config = dict(
    norm='layernorm',
    mlp_ratio=6,
    grad_clip=5.0,
)
Rows from block 4 of a small multi-label image tagger, named by matrix and row number. Rows with one number belong to one neuron. Each number is 128 + 24 x the weight over its row's rms, rounded and kept within 0 to 255. All counts start at 0. Numbers have three digits each.
After each neuron's rows are labels from the 100 images, of 14848, where the neuron reaches its highest value: "responds to" is what is common among them. Only what is clearly more common there than usual is listed. The data: procedural textures in two colours, tilted and lit. In brackets: how many of the 100, against the usual share in percent.
# fc1: MLP up (model.blocks.4.mlp.fc1.weight, 2304x384), inputs 0-383
# fc2: MLP down (model.blocks.4.mlp.fc2.weight, 384x2304, transposed), outputs 0-383

fc1.268:210083128128085128054128128112128066100128050128128128128128128128176105206128128128076128128207128128128128128128128128128096128128128128107128128128128128128128128128128128128128128128129142128128128128128052128128121128168128128128110076128128128159129128084105128128128128128128128128179128128070128193128128128128108128128128182128128128128128128128170128128128163131128128128128128128096128128066173140178133192147128128128142128128128128128128128128128128128079166058128128128128128128128129128128128128152128072121106147128128128128128128128128128128156128128100149128128128128128110128128128128128177102128134110084128128128128128128128128128128125149128128128105128128128128128128151128128182171128128128128112128095128147128169128109128128128088128128197144103180128060128086128128128128145128063128101128128116128133197128128129101128176179116128128055098128128202128128139076103142125166128086128163069146156128128128183128119120174081128160128108128128128128157120128143087128128128079186174128128128128128156136157177128127051123128128128128128128128176128124128063128128147098112093128128128128128128128128116128145128128128167169128128
fc2.268:083155171128128128162166128170128128137157161093128128128128128128128128128128128128171129128067150150128128128092128128128128128169128128090178154128114128159103128128128128138095128128128128128128128128128128128128162128128128076146128128128172175104128069128128128128119186158116128091106133131128128128128128128128128181149128128188118128082144128114128106131186128156128169131128128132128128128128128142136128041128128128099128128095128128128172131128128124147122128128118208128116092128128128102113128156128128128128130128128128128062128128128124128154128128128128093141073128154099128128128128128128020177128049128135128122128128128128128128128105128099128128096128128128105128128131128128107093128156128149134173091128128128128069128153128128132128128128128128138128128189128128106163128128128128178136128111128130128128095128155128168113070096128128128128128128100028128128076197173144128128128128128128163128128128128128128128128146076128112110128128128128128128128128128124197102128128128087074128128128128128155099146128092128128128128128128128128128128128150167084128059167103152221128118128153128128146128070148128134173128172080067136157
responds to: teal (51 vs 16.2); ground colour: teal (35 vs 8.2)

fc1.733:128128128159143128128109128128128098135128128128131128128128128186128128149128128128128128128116128128128128128128105128128155157148084098128128128128128128128162128128128128097136128155135128128136128176103128128128128175128128088128128128128128112128128128128128182143128128115128113128128180128128130128128128077128204128097168128062128128128128128168128171128138128112186128128128128038138128128218128158128128123128141128128128128128033212166128128128128128110128096128128128140157141040128128128132128128128128128128128128128128128102128094128128128128073084128127116146202128128128128056085099128148128128086193119128128128128128128073128072083151101128128128179143128128128193128091128101172128128128128127128128128163128149128106128150128128128128185128128128128148160177128128128128129128128176084128197176128128092128128128102079082085128085086128101133094128194128128128094100128128128164150128128128128155128128118128128128128128128128128128128128128128128128066128128133128128128128128119137128137128128128091128128128198128128137128128128086102128104128169128128128128128128128128192128128116128128156135128128128046183181128128128166128
fc2.733:128128128177128128128128109128174128128128128128128128119128128128128144128128115128128140128128128099128128170128128128128128174110155128128128128128196128128123174157128128128128128118092104129128128128128128128128066128128089132140128128128128128118128128128128173128143128128128128183128128032128073128128128128065128128128128165045126080181100128128128152148128128128128128083114128070128128128168094128176116128151128132128128128128187128128109150103128128128097175128128098166169160128131128095128128128128128128128179187162128128128112158097128150128128128128128205128222128128128128128128144128128132128128128142132128128128128090143128149128128112145128128139128164158107128128152128176128128102128096044128128128128128081128128128128128162167169128128128128118128046097128128128128075130128128128128128128128167128128128198103142128128128128149128088083128172128128128128201128128142128128128128128149171128128128128105128128128128128128154128128128128115128128160128128128128128128128110165139189128128128110056128143128128128076128090128128128128068098128086128106128155028165082128128128128128128128128128106147128178027128128128128128128
responds to: blue (39 vs 16.5); pattern colour: blue (39 vs 8.2); pattern colour: teal (34 vs 7.9); ground colour: orange (30 vs 8.3)

fc1.454:091128062128103128128128128128128128100128168128128128128146128103128128152118178128128147128128128128017182128128128079128128128128128128206128128128128128128136088128128161128198185191086128128190128128128128116117128128128098128099128128108128128126100126128158135104128128128128089128137128079128077128128128128128219210186158128128128100128128128128128128128128128128128128188128168128128128128128128117128128153128128128128096128128128128142128128080128128188128128128128165128128128131128129128128105128191128128128128128128094128128128110128128128128128128128128128128128120128124164128128128175128128128128128128128128128078146190200200128069128128128128128096180128128128128128128128128123128128128044128128128128137159128128128128128128128128128101128150158128128128048141092128128128029128128128128046128128128128128205128128083128096128066131128128128128174128101153118128171128088186142128128149129128128128147128128185110096163128186128128108128114128166128081136128128128096197167128128128128128128134128128128128128128128108128128139128128128128125128128128131128128128128093128128128128128116128128128128128128104128128128132084128128
fc2.454:128156238128177175128128128128128128163128085128128128087128128158128131080128128128110128128128128141225128128128128167128128128096128114097112128128128128128092157128128128128089070068128128128065099128128128128128128128128128128128128128128109151128141124128128128128128128128128141128210128128128163128128128075128053065128128128128128128091128171128125128128128128128128094108128096128128128111128128124128128128128128128128169128154128069128128128128128128128128102128128128128128128128128128128131128128107109128128128106128128128128128128128128128128128128128128128128128128128128084128066128087128128123128136137128128131128128128092128116207128128128128081205100128128128128128128128128128128128128196128128153128094091128128099131128130156128128128128119089128145093128128201128128128203128128150128224128128128128084128128128176174128128231128128128128128101192128110170128128128128094128128128096090128103128128128128040128128128128106128177128128128128128128177083128209128178092128128128128128148112056128122128128148102128128128128116128128142128128128128128128128128128176128117128128128128128128128073171107128128132090128128185128152
responds to: yellow (41 vs 16.9)

fc1.510:128128145128128128128128128150128128128128168128128128129128129174128116128201181128128094072078128128128128128128128128128128128128148128128128128128128168128128229150128086128095128128128128128128138128128128128128085171163128128122128128128128128128128102128128128128128128195128128087128128101128128128128090128144128128128128191128109128128128128128180128128128128082128128128128137146128128123128128152128183128185128128128128128207128128064114128128096128021126128128140128115128128128128177194128128128197128128128128128128128128128128128107090128144128128128128128128128061128128163128128206128128128128128128128128128127128128182128128137128032141234128128128128064128128128128128159128128128128128128128169108128128128128128128128128128128106128128200128128129213128128128128128128090128128128128123128128128128215234128128128128138128128128128128128128128128128128128128128128165128128128128128128128081145128128128128128043050128128128128128128063164124128168128128128128128128128128118128128139128070128131128128100072091102128128128128128128128128128079104128154072128128128128128110128128128111128128128128128128128164128128128128128128
fc2.510:128128073128160128128128197058128128096128084128152128128128103129128128128049128128128128128128085128128128191128128167169128128128128128158128128128128128128128059128128128156128128128128128128102128128128179128128128082128098128128128128128128085128128153128155128163128128068128181128078128128109107120128128128119128128128128079128179155128128128128128128128128128128128128128128182128128128128128117128178101144128128128128128128057112128197128128128128128196128128128128128128128128128099095119128128095128105128128093097179128128128128128128128128128128128109100128128105128128128128128071128128083128068128128107128128128128094124128189128168192128067128128128128128143128118128128050128128128128128166128106097128128128128096128128108128062139128128128128128128128128128128128070128184128128128128128128128128128046052128158128128128128119128128128128128128128128128139128106128128128128128128128073128128128128128128128128210208128178128128171128163128128093047128210128128128128175128128128128128128133128128128128128128190128128126128128128128128078128172167128141157128128128128128128128128128185128128124128120128029100085128128144128128
responds to: teal (35 vs 16.2)

fc1.412:071153128228128128128128114202128128108128023104128128117128128128128128128128128128128128128152128128128128128063128128128128128128128128128128128128128087128128128175128128128128128183128128128128080128128072128128128208141128128128128128117134128155128128128128128128128128128128128128128087128128128128128128159044068167128128064128128128128128109128128108196128214128097128065128128128128128128128128079128128128128128128128128128128128128128110019128128128108128128128128128128128128128128128128086128128148128128082128105128128128232128128128128128121128124128128128128128128130128128128128141128071198128128158128158098128128128196128129109128128128128107109118128169091128128128128107128128128128128128128128128128128128128128128128128086128128128070128128128128214117155128128119128055128127128128128128128128128095114128128128058128128096128128138128128128128128128128222128128128128157128128128128128128128128128140128128181128157128128108128128128128128083175128128128128128128128128164128128218128128169128128128229128128128128098128128128128128099126128128076165128128128128153156128128128128128128128128099128128128128128181128128151128
fc2.412:128128128106128077128128145077128128187128252128128128128128128128128128128128151128128128128045128154128128128186128128128128128128128128128128128128128134128128128086128128128128128078169116128128128128128171108128128070088128128128157128116128128128128128128128128128128128128119128078128193154128128128128149128153128080112128172043128128128128128128094128060128128128128128128142083128128128128128128189094128128128128128128128128128128128128128236160128128128128128128151142128099128128128128128128128128128128128180128151128128128041110128128128151128128128054128128128128128128128128128167199128128045128128082128063128128128128099128128112107128128128128158128128128128128128128128143128128128154128128128128128128214087128128128172128167128128128203128128131128041128132128128128128180130128119128128154128128128148128128128128128128128128128128128103128128128128128128045128128128128128128128133128128184128128142128128128128128128128128151128128128128096128128128128128128128128128128128108128051128128058128128128026128128128128128128128128128128128128128128128075128128128192104128128128128128128168095128201128187128128106128128128128128
responds to: teal (35 vs 16.2)

fc1.729:081128128128128128128128178128128103114128089128128128128163128128128128128128147128130128128128128128139128135128153094128128128087143128148128128144128128128145128128128128096128128128128090128157128134128128128128147128117128128128069111128128128133128154104128128159128016128073128128178161128116128128106128163128128114128068184128171128184128128128128188128105116116185128128128128128128156128156128128128128128128100139128123128128128128128128107128128074128070128080128086126156136128138125128128128106128128165128128128128128102136128173143129128128128128128128128101189152151128106064128128128206183128128193128101128128128128128128172080128128202128184128128128099078082152142128128128128159166085170135128128128128128128128128128128122183128128128134128141093128150057128128128093128128170128053145128128096128128128163128087095128128128128059150128128128128128128128128128128133183128128128197136128128128119128128148128099182098087128128128122128128086128128081156128170128173128128124128128128109094128128121146137128182128128192128128128104091142157098088128247128105128128079128128128128128104128106123135128131128128128128128066128128
fc2.729:182096128128128128128117128128128169128128128128128099160074099128128135128128128128064128128128180128137216075057150128128105128128152101088128128128128128171128128128128128128098153128128175128128128128128128144128120100137128180126128112168110128158128089130128131081163161128149128087128128128128128128117128168128128150098128087128037077128167162128128099154122128128082128128128094074128121128128185128128073146128066128179128087128171128078155167128085128128147133128104230128116129128128114136128152128128128128128117128128128167169076126128128128128128105128102155128128128128175128148128128103079151163148128128125128128128128128128091145128128061157128128113183156152170128106128123128128165128169079084128128128128128144128159128128128128128128133128166128128128128128147128128128128128121158128128128175207128128128082165128092128133128128128128079128128128149093128128128084128128111170128104128128128128221128133112128120104128196128128128113128100144153115173128126128128123103128087128159156147200128128128128128107128157122128128128128127128157128130140126075128128101151128111128156121128128128128128128128139133132128128128175128128
responds to: teal (78 vs 16.2); blue (60 vs 16.5); pattern colour: teal (56 vs 7.9); pattern colour: blue (30 vs 8.2)

fc1.487:112128128128128143128149128200128128128128152131155128128128128128128128128128128128128128128178128128128128128113128128128177128128175118128128128112128128128128128183128201105128222128128128128128128128128128234128128128094162128128128128128177047061146128128089128128157128115128226128081128128168112106128163128128128157066128128129128145128128128128161128068179128068128090128137128128128128084128105128128128128128128128128102128128128185128128128128128128128093128128128128128128152128128128128178128128128098085128122128128128128128128128069128128128128098022073183128128137094128082128128141151128192120128195128137128054128128128128128128128128128100128128128128128128128128128128128128166128134128128178128129128128128128128128128128128157128128128128128128128108082075128128128128128088128128179128201070128128145144128051128128128128141128128128128177128160151128128128128128128128128128128128128082128128107128128128128128128094128128128128128128128128128128128128128128128128128086128128128167128128128128078128128128128128152128128128128161128191095128128128128128128128099248168128128128128183128128102128103128128128128128154128142128
fc2.487:158128128066128128137103128079128128128128128128128128128128128128115128128128128128129128138094128128128128128128128128128128128128128128128128128128128128128128128112128046128128049128128128171128128128128128016128128081137103128128128157128128189173128091128141126128085167180128010123128128112128130128128064128168128128173128128128069086128128128111128128217128128128128128128128128128128130128128128128128128128128128128128128128128128128128128128128128164128128128128128128128128128128128128128045099131128128128128128128092094128128128128140128128128128132204195065091128128128128159128128089128128055188128085127098128128092128121128128128128128128202128128188092128128067128128128149128128160128128184128128128128090128138128128147142128066128128128128128128133128163128128117128128128158128128128128042128128185128100128220128128159128167142128128128128128128128128150154128113128128128128128128128128128128128108129128128128128128083128128128128128132128128128128128144151128128128184128128121128119128128128159128128128128128128128128128087128128069128128128128128111158128166007071128128128128070128141128128167128128128128128128128128128
responds to: yellow (50 vs 16.9); black (36 vs 17.1); pattern colour: yellow (29 vs 8.5)

fc1.119:128128128128128128128085128128127128098044128128128128128167200128128128128128153128181128128128128128128157128140128128128128128128128128128128128128128128163078128128128199128128128128128128128075130128128128128128149128128128128128128217128172113128128128184128128135128128128128128128128128128128128128044135128128180128128128128128174128128128128165128128144128128128128128136153114128182128107128128057172128128128128121147128128128128096128128082121139144128128143138128128147128060128128128128128109128151163092128128187086128082128131128121070202128128128120196128082128080128164128128128128142128128128128153107079204128128128128128065128128128128128128191128128128128128165128128128128128128077128128128121101128128094128128128236126088128128128128128178136128128128128086128128128128128128128128228128128128128158183128128128128128128128083128128128128128128128154143128152128128084128128128142166128128128128035128128128128128070128128128128128128128128128128128128128128128128128128085103128128128128195098128128205128128128128128128136128128128128128128148128112147135128069128172214202128128128128128128128128071128128128120128128128128
fc2.119:128128128079091128128128118128128128128188128160128128128096133128128128202128128128128128128128128128128128085137090128128128128128128132128128128128128128128128143128065082128128128128128128107128128071128128128128079128128128128174128078086128128057190128128128097128128128080128189128147128183128128128220179128190128128128128128128068128145135128128128128128109137055185128128128138128128146128128167128128128128119128128128164128153128142128128195128176128128128160128128128159128074128128185128128128128128128128128128128128128128114128128128231100128128128128128140131159186079128128128128102128132114109128128157128128066128107171128128152128128128128128091128128128132128128113128128128064128128128128128128128128082128125107056128159128128139128128128176128133128128128128052128128082183128098160122128128128128090128128128128128128128128128128128094128128128128128128080063148083214128128128128128128151128128128128128128167128188128183078128128128128128128107128128128128128144128128187128128128128128128128128128030112128159128128114103128128089128130128128128194128128128128128181128092128128128128128128128128097128128128128128174084128
responds to: cloudy (28 vs 3.3)

fc1.10:116128128128128128128128128128163141128144128238107100128128128128128128169128128128128128128128128160128166128187128094128049128150128128209128128128128128128128128128128128128128098128128128086128168128128128128128128128128128128143128128128128128128128110128128194079128128100128128128128128128128128128128063128062155128128128191128085119171128128128128128128128149128128082128128128128128128128128128128128128128128190128128128077128128128128128124128082128128128128130144076128128128128128128128143128128146080127128128128128128128077100128128128144088128128128128128128131128128128130128128128128128128111089128128128128128034128197128128128128123128153128091128199128128128128147128128096128128128094128128089128082128128128128128128128128128053128128078128116112128128128128107128128128192128128074128128128128128110162128184112128128200149128128128128128043128128139128128128128173128121128056150128128128128184128128115128128197128128128179144091128105128106128193128128087128128128128121128128128203128128128128128152144128113216128128128094032128128128128128128044128128078200128128128128128128128128128128128156128166128128090128128128128
fc2.10:157052128186128128078128091128115128128128077128128128128180128128128126128128128128089128128128128128128128180128128128140173195128142128128128128128069128097128128128128128128176146128128128128128128128128130128128134077128128128128128128172128075148128128128128128128142128128128172128053128128085128176128190147128128128170128128128128182188128128128128128128112098096128128183128128094128128174128128128128128114106093128095128128128179128128128191128128128128140146190128128128128128128141128128128161128128128149128156170128191128128128084131126128128052128128128128128128076187128128128128222128108149128128200128128128128128128128128168128128199128128128053128126128062088128154128128128128128063128128128188128098128128128128128128128128128111128128128128128128204128128128116128128130128128128140128198128128128128128128128056128128128128128128082128128103119128128128128128128128080128128128120128128187128128128128126128105161047128149128128128128128128128128128139128128128128128128086128109128128128080128065139128090128067207090128128128143128128128128175128128128128128128082128169128166128128128128128128096128128106128128128128128128
responds to: blue (50 vs 16.5); purple (40 vs 16.6); pattern colour: blue (37 vs 8.2); pattern colour: purple (31 vs 8.1)

fc1.708:128128128128128128128128128128128128128128046162128128195128128128128128128144128020186128128128128128128128073139128128128128128128128128128128157128187112128070180128128128087217128128128128186128109128128128088137128128128114128159128128067128128128128128170128128128078128068018128202128187128128128128162128128128135128075083128089180128082128176128128128128049128128128128128128113128128128058128128128128128128128128128128128173159128085128128163128106128128128128128153128128076128090128128128128128083078128128131132105128128128084149154128162128091128128128189128174128128128128128128128128128128128128128128128128104128153128110062128127128193128128128128128128179128128074128128128128128128111075128128155128128128128128128128128128188128128155088128128193128146128128107082128128107128128128155128128128128128128128181117115128128216128089128128128209128128128128128128128105128128128128128136127128128128128128128128128128128128128128128128128128146128128128128128128128128178161096128128170163128104128128105106128128128128128128128128071128128152128128128192128128128128128128128128066128128128151128128128128101103107139128128128128128
fc2.708:131128128128128128128184082128128128128128128128128128128178128128128128128074128204128128128128128128128128149128128128128128128128128128128128069142128128128128128139153128155128128128128088128128128128128128128128101128128170128036126128185128077128128128081128128128180128180217128094090128117151128128128128128112128128128167128128073128160128128128128128161208128128128128128160152128128128166128128128128155128128128128128156128128086156128128128153128128128128128128075128128179057128128128128128128155183128128128128128128128128180059128128128128091088128128128128128173128128128128128128037128051128128129128128128128104128128128128160128128083077128128128128128060128128128128128053128128128128128128105128174128128128128128128059128128097128128128128128077128128128128128128164128128128128128170128128128128128128128128128202128128037128128128128128128128128128128159128128128162128128128128128090128128128034078128128128139128128128128128128128128128128092128096128128128128128128208128200128128163128128128128128128128128166128104128128182103128128128128128128128128128164128075128128204128161128128128128199128144128128128150136128128071
responds to: yellow (42 vs 16.9); pattern colour: yellow (32 vs 8.5)

fc1.1:128128128128165128128128128128128128085128128128163192128156065128128097128128128097113128128086128128128128128128128128128128128128128128128128128128131128098128216155128128128128128128151128128128128128128128128128128128128128128157128128050128128128072128128128128195081175152140128128128128128104128128128128128128094128084128128128128175128128089128129128128128128037128128128139128068128128128067128107128128135128199128128128128079128128147142128128128128128128199176128128128128128128128128128128128128165148128128128128128128181128128128128128128128128128128128128038128008119107128128128164128128128128128128128128104128128128128128198128128050128167167106128069025128128102059152128128128128128100128128128128128099128128128096128128128056128128128128128128128128089128128128128043128128128128093128128128128128080128128128128128128128128204128091128128128128128128147119175128146128128128122128128202128190198128134128128128128196128128128128128128128128128170128150128105128128128128128128195128164128128128128128128128128128128117128128128136204128128070154145128128128141128169153128102128128128128128128128128144128128128128128128128128
fc2.1:128128128154128128128128153096128128128128119128106128128128221128128128128128217128103128128128128128128128128128128128128092128128128128176128128128128128167128128023128142128162128128128128128128128128170117128128204128173128128128128128149112128128180128128128128128158128128128128128128075128128049128128128128078128133128128168099092128128128128128128128128128128168128128085128128255128091128128128128128128128128139128128128128116128152090128128128128128128101080128128128128128128128128128128128128128088128087128128128114128128187128086147128128128135128128093128220128204115128128128128128128128128092060128128128128128133127128128128128128202128128071128128128128128114128128091128159128128128128128128128128128128128128128128120128149180128128128128128128128128128128102128128128128128128128128128153128128128145121069128128128128156128044128128128143128128072128128170128128066128128079128128128107128048077128128128128160128128128069171168128203128128128128128102128128128128128128128128075128128128128128128128099128128046128181128107128128128107128128128128079051192128128128186128128128128128128109070128128128128128128128128128128128
responds to: cloudy (43 vs 3.3)

fc1.670:128128147128128128128189128067138128128128185128128128165018128128066125128044128089087128128128128088128128128128128128128128128128128128128086128128143128187128055128128128128192128128068128128101128128128128128128128128111128179128128034148128128128128128128128160128144097128128128128128176103215128128128128128128128128128112128128056134128128128151128192128078128128088128128193109128128128137128128128128160128128128164128128128128128128070128128128128128128078128129128128128157128128128134128128128128128128128128128128128128078128128170128128128128128128128113128128161128128128037169128128164128168128128128128128128128083128128128222128128110128128128128128095128163128128128069128128128128128128124128128128122128128128128182128130143141128128128128128128036128128128107128128128128128128128128128128102128128128058205128128128128128128128128152128134142128128128128128128128128128128203128128109128057128127128157128128128088178128128128091128128128128128128128128128128128128128168128105156128184128128070128077128128128128128203128128128128128128150089128128153073128128128050128128091128128111128128128128128128128128128128103128128128
fc2.670:165128128087080128128128128128128128139138080133128128111232128128128040128128092128128128083128128128204128128054128128128125163128128128128128128128128128128128128128043128128053204128184128128128128128128106128128128098153128085128128191128176098149128128149128128098128128128128128128128088190050128167128138162147128128128128128128128128128128128128128128128128128128128128128090128128107128058128128108128063128128128086160128128128128128128128128128094200128128128117128203128128128135128128128128128141128128128128128128087128235128128130117128128171128128090128075128128128128128157128128128128128091077128128128128128122128128128128128174128128128128128128128128128128128047154128128128092128128128208128181114128128128128128128128128128128128128176128128128184128128128128128128128128128098128181128128128128128112128086128089128128128128128128096184128098128128152082167128128128128128065128128128128128176128107101093128128128088128128126231128164128128128128128155128128128128128128128128128175155128128128124149128128128128128128128128128128128128128093143128128128128128128144128128128128128128128128128219128128128128128128128128110142
responds to: teal (82 vs 16.2); seen at a slant (68 vs 39.6); ground colour: teal (46 vs 8.2); pattern colour: teal (36 vs 7.9)

fc1.691:061196152128128128177128128128128128128128128128128128161196128137060084100070086128128128128124128128128133142076128128137148128128128128128098128128128128154150128184104128128128217128128128128148128128104128082128149128128128128139128128128128128128105128128128155128128128128197128074187073128128124128128128174128128128128128128148128128128152128128128128117128128035128128159128153128024128128128097082128128128128128128131128128128084128131102128128128128128128167117187128128128128128128125128128128128098128128095128131092128090127128128128128128128168128155102107160093128128128128128128128128128128173128128128128128128128119128128128128128114128159128128128128128128048142128128128128107139128128128128128128161128128128128128128169140128128128128128128128128215099128109128172087128128111137056125142128128128128172076128128128128095128128128128128128201128190128128128128128128128128128128128128128128128128128199128128128128128128097128128128128082132128119087128179194128128138128028089128128128128107053128110128097089128128095129113128128128211128128128128128128128128104128128128093128205128128128128128072128208128128128128128128128
fc2.691:111061128128128128128128128085128128128128128128165128049128128128171130164188176128128128068128128128128128128135128128153128128128128082128151128124128128128106128101131140128128024128091128128128128128128118128128128128128128128132128128128148128128128152128113128128128128095072128128067122128128128128128128098128128172128128128128100128128128128128121128128128128128128128128187128186209128147128128206128128128081112187068128128128128128128128128128061128128128128128128104128085128128128128128128128128140108128128128128128158128128128128128193128128128100128128128128128128128128128146128128128128120128128128128079058108128173128128128140128142128097128128128128128200246079128124128128128073126128128128118128128128128226128128128128128128128128128147128128128078215141128128065128128128128074175128128128128128128128128128128128128128177151128128128128077128096128128128128128128082128128128128175128128128128128128129128128158128128128128128097128178092128170141128108040128128148128128210128128118128097200128128128128169128128128128155095128128074128106128128128128140128128128128128213128109128128128128128128118128115128128128128128090
responds to: cloudy (30 vs 3.3)

fc1.53:128128128128128128128128128128083128128128109128128128128128128128128128128128104128128092128128128128128148016128128093128160176175128060128128148128128128100089128128128094128128128128128128128161128116128128148128128128128085128079128128128128156128128191128128128128140128128128082128128128128120079212128128174128071128128128088128128128128128108128128107128128128128128128128165128128128090128128128128149128094093128128128128128128128128128128128128128128128128128128128099128128128174183166128082128128128128128128128128128128146128128128128128186128128085145067128133128128128128128128128100151128128124185128128128128128183128067128128128128128128174128128128128128078128128128128128128128128136125128128128128128128233128128128102192128128128128128128128128128128128128128128128152107093128128128128128128114128128119128128128128128128128128159128128128128128128128062128133128191128128128061123128255143128128128128128128128128099201016128128039128082128128128128128128128128128128128067128128128090128128201128128104128069128128128128128128128053152128128128128128221128201128128128128128128128128128128128128128128128107128159128128128190
fc2.53:128128128128160128128128128153211128128128128128128128128128128098135128128191138128128128130128128167128128181128127128128066128128128153128128128128128058177198131128128147128112128142148128128119128131128128128128128053128128128151048128128128098128128127128128128128128128128107128128128128156128140103128128077128128128128141186130079128087139128128128162163128128100128128128072114167128154144128128128114128129128128128128128139108128118110145099089128128128128128128128128128128128128055128128128128128104230128128128190128128128128128128216128128128128128128157128128128128128078125128098186117128128128094128089128128047088128128128123128128128105074132128128128095128128128128128128133128128128152128128128128079128056128128128128096139128128128128131149128128128196128128120128101128128146128128128128095112143128128128167128128128128148128128128128128128097128128176128142152128128128128128128128010053128128128128120128128128128128128128061166128128128153128197128128128128128128069190128128074128128128045128128128128128128111128128128128128198128128099128128128128128128128128161128062128128078089128128128128128128128128165128128109041
responds to: cloudy (33 vs 3.3)

fc1.554:128128119128128128118128128075072163128128204128128107128156128128128128096128128128128128128131128153128128128128093128128128128053194128128128200166128128128103128128128128128146128063128128128128166128128128128128088128128128105128128167128128128217128128128128128088193056128128128128128148128139119128128120128128184128128128128128135140131157126102128115093128128084128139218128128128128128128128115054128142128175134173128128128184128128128128034128128128128128177070128159128128128128183128128128112128128156128128128159128128039128102128128152148128077161128128171128128152128128200128128128128128128172128128128142091128149128206128128128128128128128128128128128128128128094128128128128197128163147113099128128128150128128128128128128128128128128128128128128128162150128128128128128128119128077128128128140170128158130128128098128128093128128128143128128128128128128128095128128049128128128128103128179128128128128112093128128128128150128128128128128128169078128128210128128128128042128128128128128128128106128128148128128148128169128128128128128128128128128140128128136166196128085128156128128128128084128231128141128128128128128128128178128
fc2.554:149128128142128122128128128174177128128128070128128128128128128060128128128128128128128128128128128128128128128146183128128128128128087128128128067128165128128163128181091126128128128150128128094098058128128128128104128128128124163128181128128108128050156079128128128128098128128128128174108109070207191128128128128128128128128128128128064128174128124128128110163128128128146128128128128156128128071128128186128128128079128091128128128071128098128128229128128128128128060128153096128168128128128128098149128128128128128128128109128128207128157128132128128128128128117081099128128128128128055094128128128128128071128128106128186119128128128128128128173125128128161146168128170128128128128113128128083128055051128156128128128128128128128120099128176128128128128113128128128128128128128128128128128128087128128128128128128128110128128128140103128142177199122071128128123128128128139128128128128128128202128128128128128188128112128128128128128128128128128128134128128086128128128063128128128128202128195128128128128128177128128128128089128128054128128084091111128128128128115132128116128054128170121128128128128130128128128128163102128128128127128128111134
responds to: blue (42 vs 16.5)

fc1.32:194128098128128128128061128128128128128051128128068128128128107082126128128128179075099128128100128128128147128128128163128138128128128128074128135079114128128128127150128065157128162128142058128128128128128128128128128128149099102107128128128112128128128171128128128128197128128128128128115181128165128128128128089128128128128128128128128128128128097123128101122128128128110128102128128128128109125132128105128128128128128128128128158128128128128128128128128079128098128128053128155128123128159093128128168121135128128128067128128128128128128128059128124170128128170128128097128073128128128128128094108097165128006128128128128128128170128128127128128128184128137128128128128151187126128100186128180109129128128128098125128125128128199040159128128128061128094128142128128128128128128128128163128167128128128128133128128128126127177152128128122186099128132127150128128128128128128128128128159128128128144234128128137128128128155128128063128128128128128128128128128128128128128128075128128128152130151128161128088128128128088128128128011074128128128128128180128128128128085128128128128128148128128128128128128128128128128128128192103184186128128128128128
fc2.32:128128128128129128128165128045128128128128128128128128128128138187128152128093128193190097157121128128128084128128128128128128128098167128128128128128128128147128128128176161128128128108128128128128128128128128128190128039128153128128128158128128128128128128128128128099050128084128128128128128197075128128128128128128128128128128128128128165128128128161128128179128128128128098164128168128162128128128128184149128128089128128105128059174128102134128099128128128128128128128128128068128128141128153097170079128128094128128123128128128128128136128128128105128128128128128124192128203071128091128128124128101128128207128128128128128128139123128128128128128128128140109128128128115128128128128096052144128110128128093128128128128110128066178128128141066186128128185128128128128128190128128128093169128143128128138128128128128128155095128128128128128128128128128128128128095128128128049128104128106128128128063128128128128128118128128128222128107128128128128128128128123128128154159185128128128128120105107128128128079128128216128128128234201128128149128127128128128128138128128128128128128128061128128128128128128128180128128164089128128128098148138128160
responds to: teal (38 vs 16.2); ground colour: teal (27 vs 8.2)

fc1.423:084128128169138128128128128128107172128139128108128077128109128128128128128128198128128128128128128128128128078128128157128128128128123128194128128128128128128128128128128128115128128128122128128128128128128128128185128093128128146136128128127128128128054128128128128181128128128128128168128167128128195128128048128128180169128082128128068128128128128128128128128128128128210128128157128165083138128128128128128128128158128128154211128128123148128128128128128128128092128128128128128128175128138128128128128086128128128128111128128219128070128128128166128128069128077128128128128135128128128101128128034128124128128128209148066128131180128108135128128128128128155128128166107128128128128058128128166128054128100128128128185128128093128164128128128128128128128128207128128128128128128128128169210128128128128118128128128140128113194128128128128166128085128128128128128128065128128128128128128128128128128128128128128183128051078128128090186128128128128128128128123128128128128128128128128128128128128101128172128128128140128128128128209128128139128114128099030128139128128136128128128128177128173128128128151128128128096095101128128147128128105128128128
fc2.423:087128128128128128128128128128182077128083128128130154129128128151128128128173070128128128128082128128128128254128137128128155128128113128074094128081163128120103128128128110128128128173128128153128128128128066128128128214128128128151128164138128128128155128128128128128128102128128128087128174128128069128128128128128128128128128128128144151128128128128139128128066128128128128128114128128128180128180128128128128141109128103128106128128128128128113128128128128128128128128128128128134128110128186151128128130128128128128128169128086128160128128128128128087178128128152128128176128128128128093128128128128128128128128068128128071183094128128126128128128163128093128145128128128128128169128128139128128128128128128128128128128128128128128128128128128128128164128059128128128168128128070128128128134128128113128128128107128128066128128128128128128085128084083128128173128220128128128128128128128128128128128160086128128128128128128128085128009128128128128128173128128136078128149128134128128128128128132124069160128106093186132153140128065128128160128128128223111128075146128128188128143128055158128128128045128128128151183128128128061128128128128128128
responds to: blue (43 vs 16.5); pattern colour: blue (40 vs 8.2); teal (37 vs 16.2); pattern colour: teal (35 vs 7.9)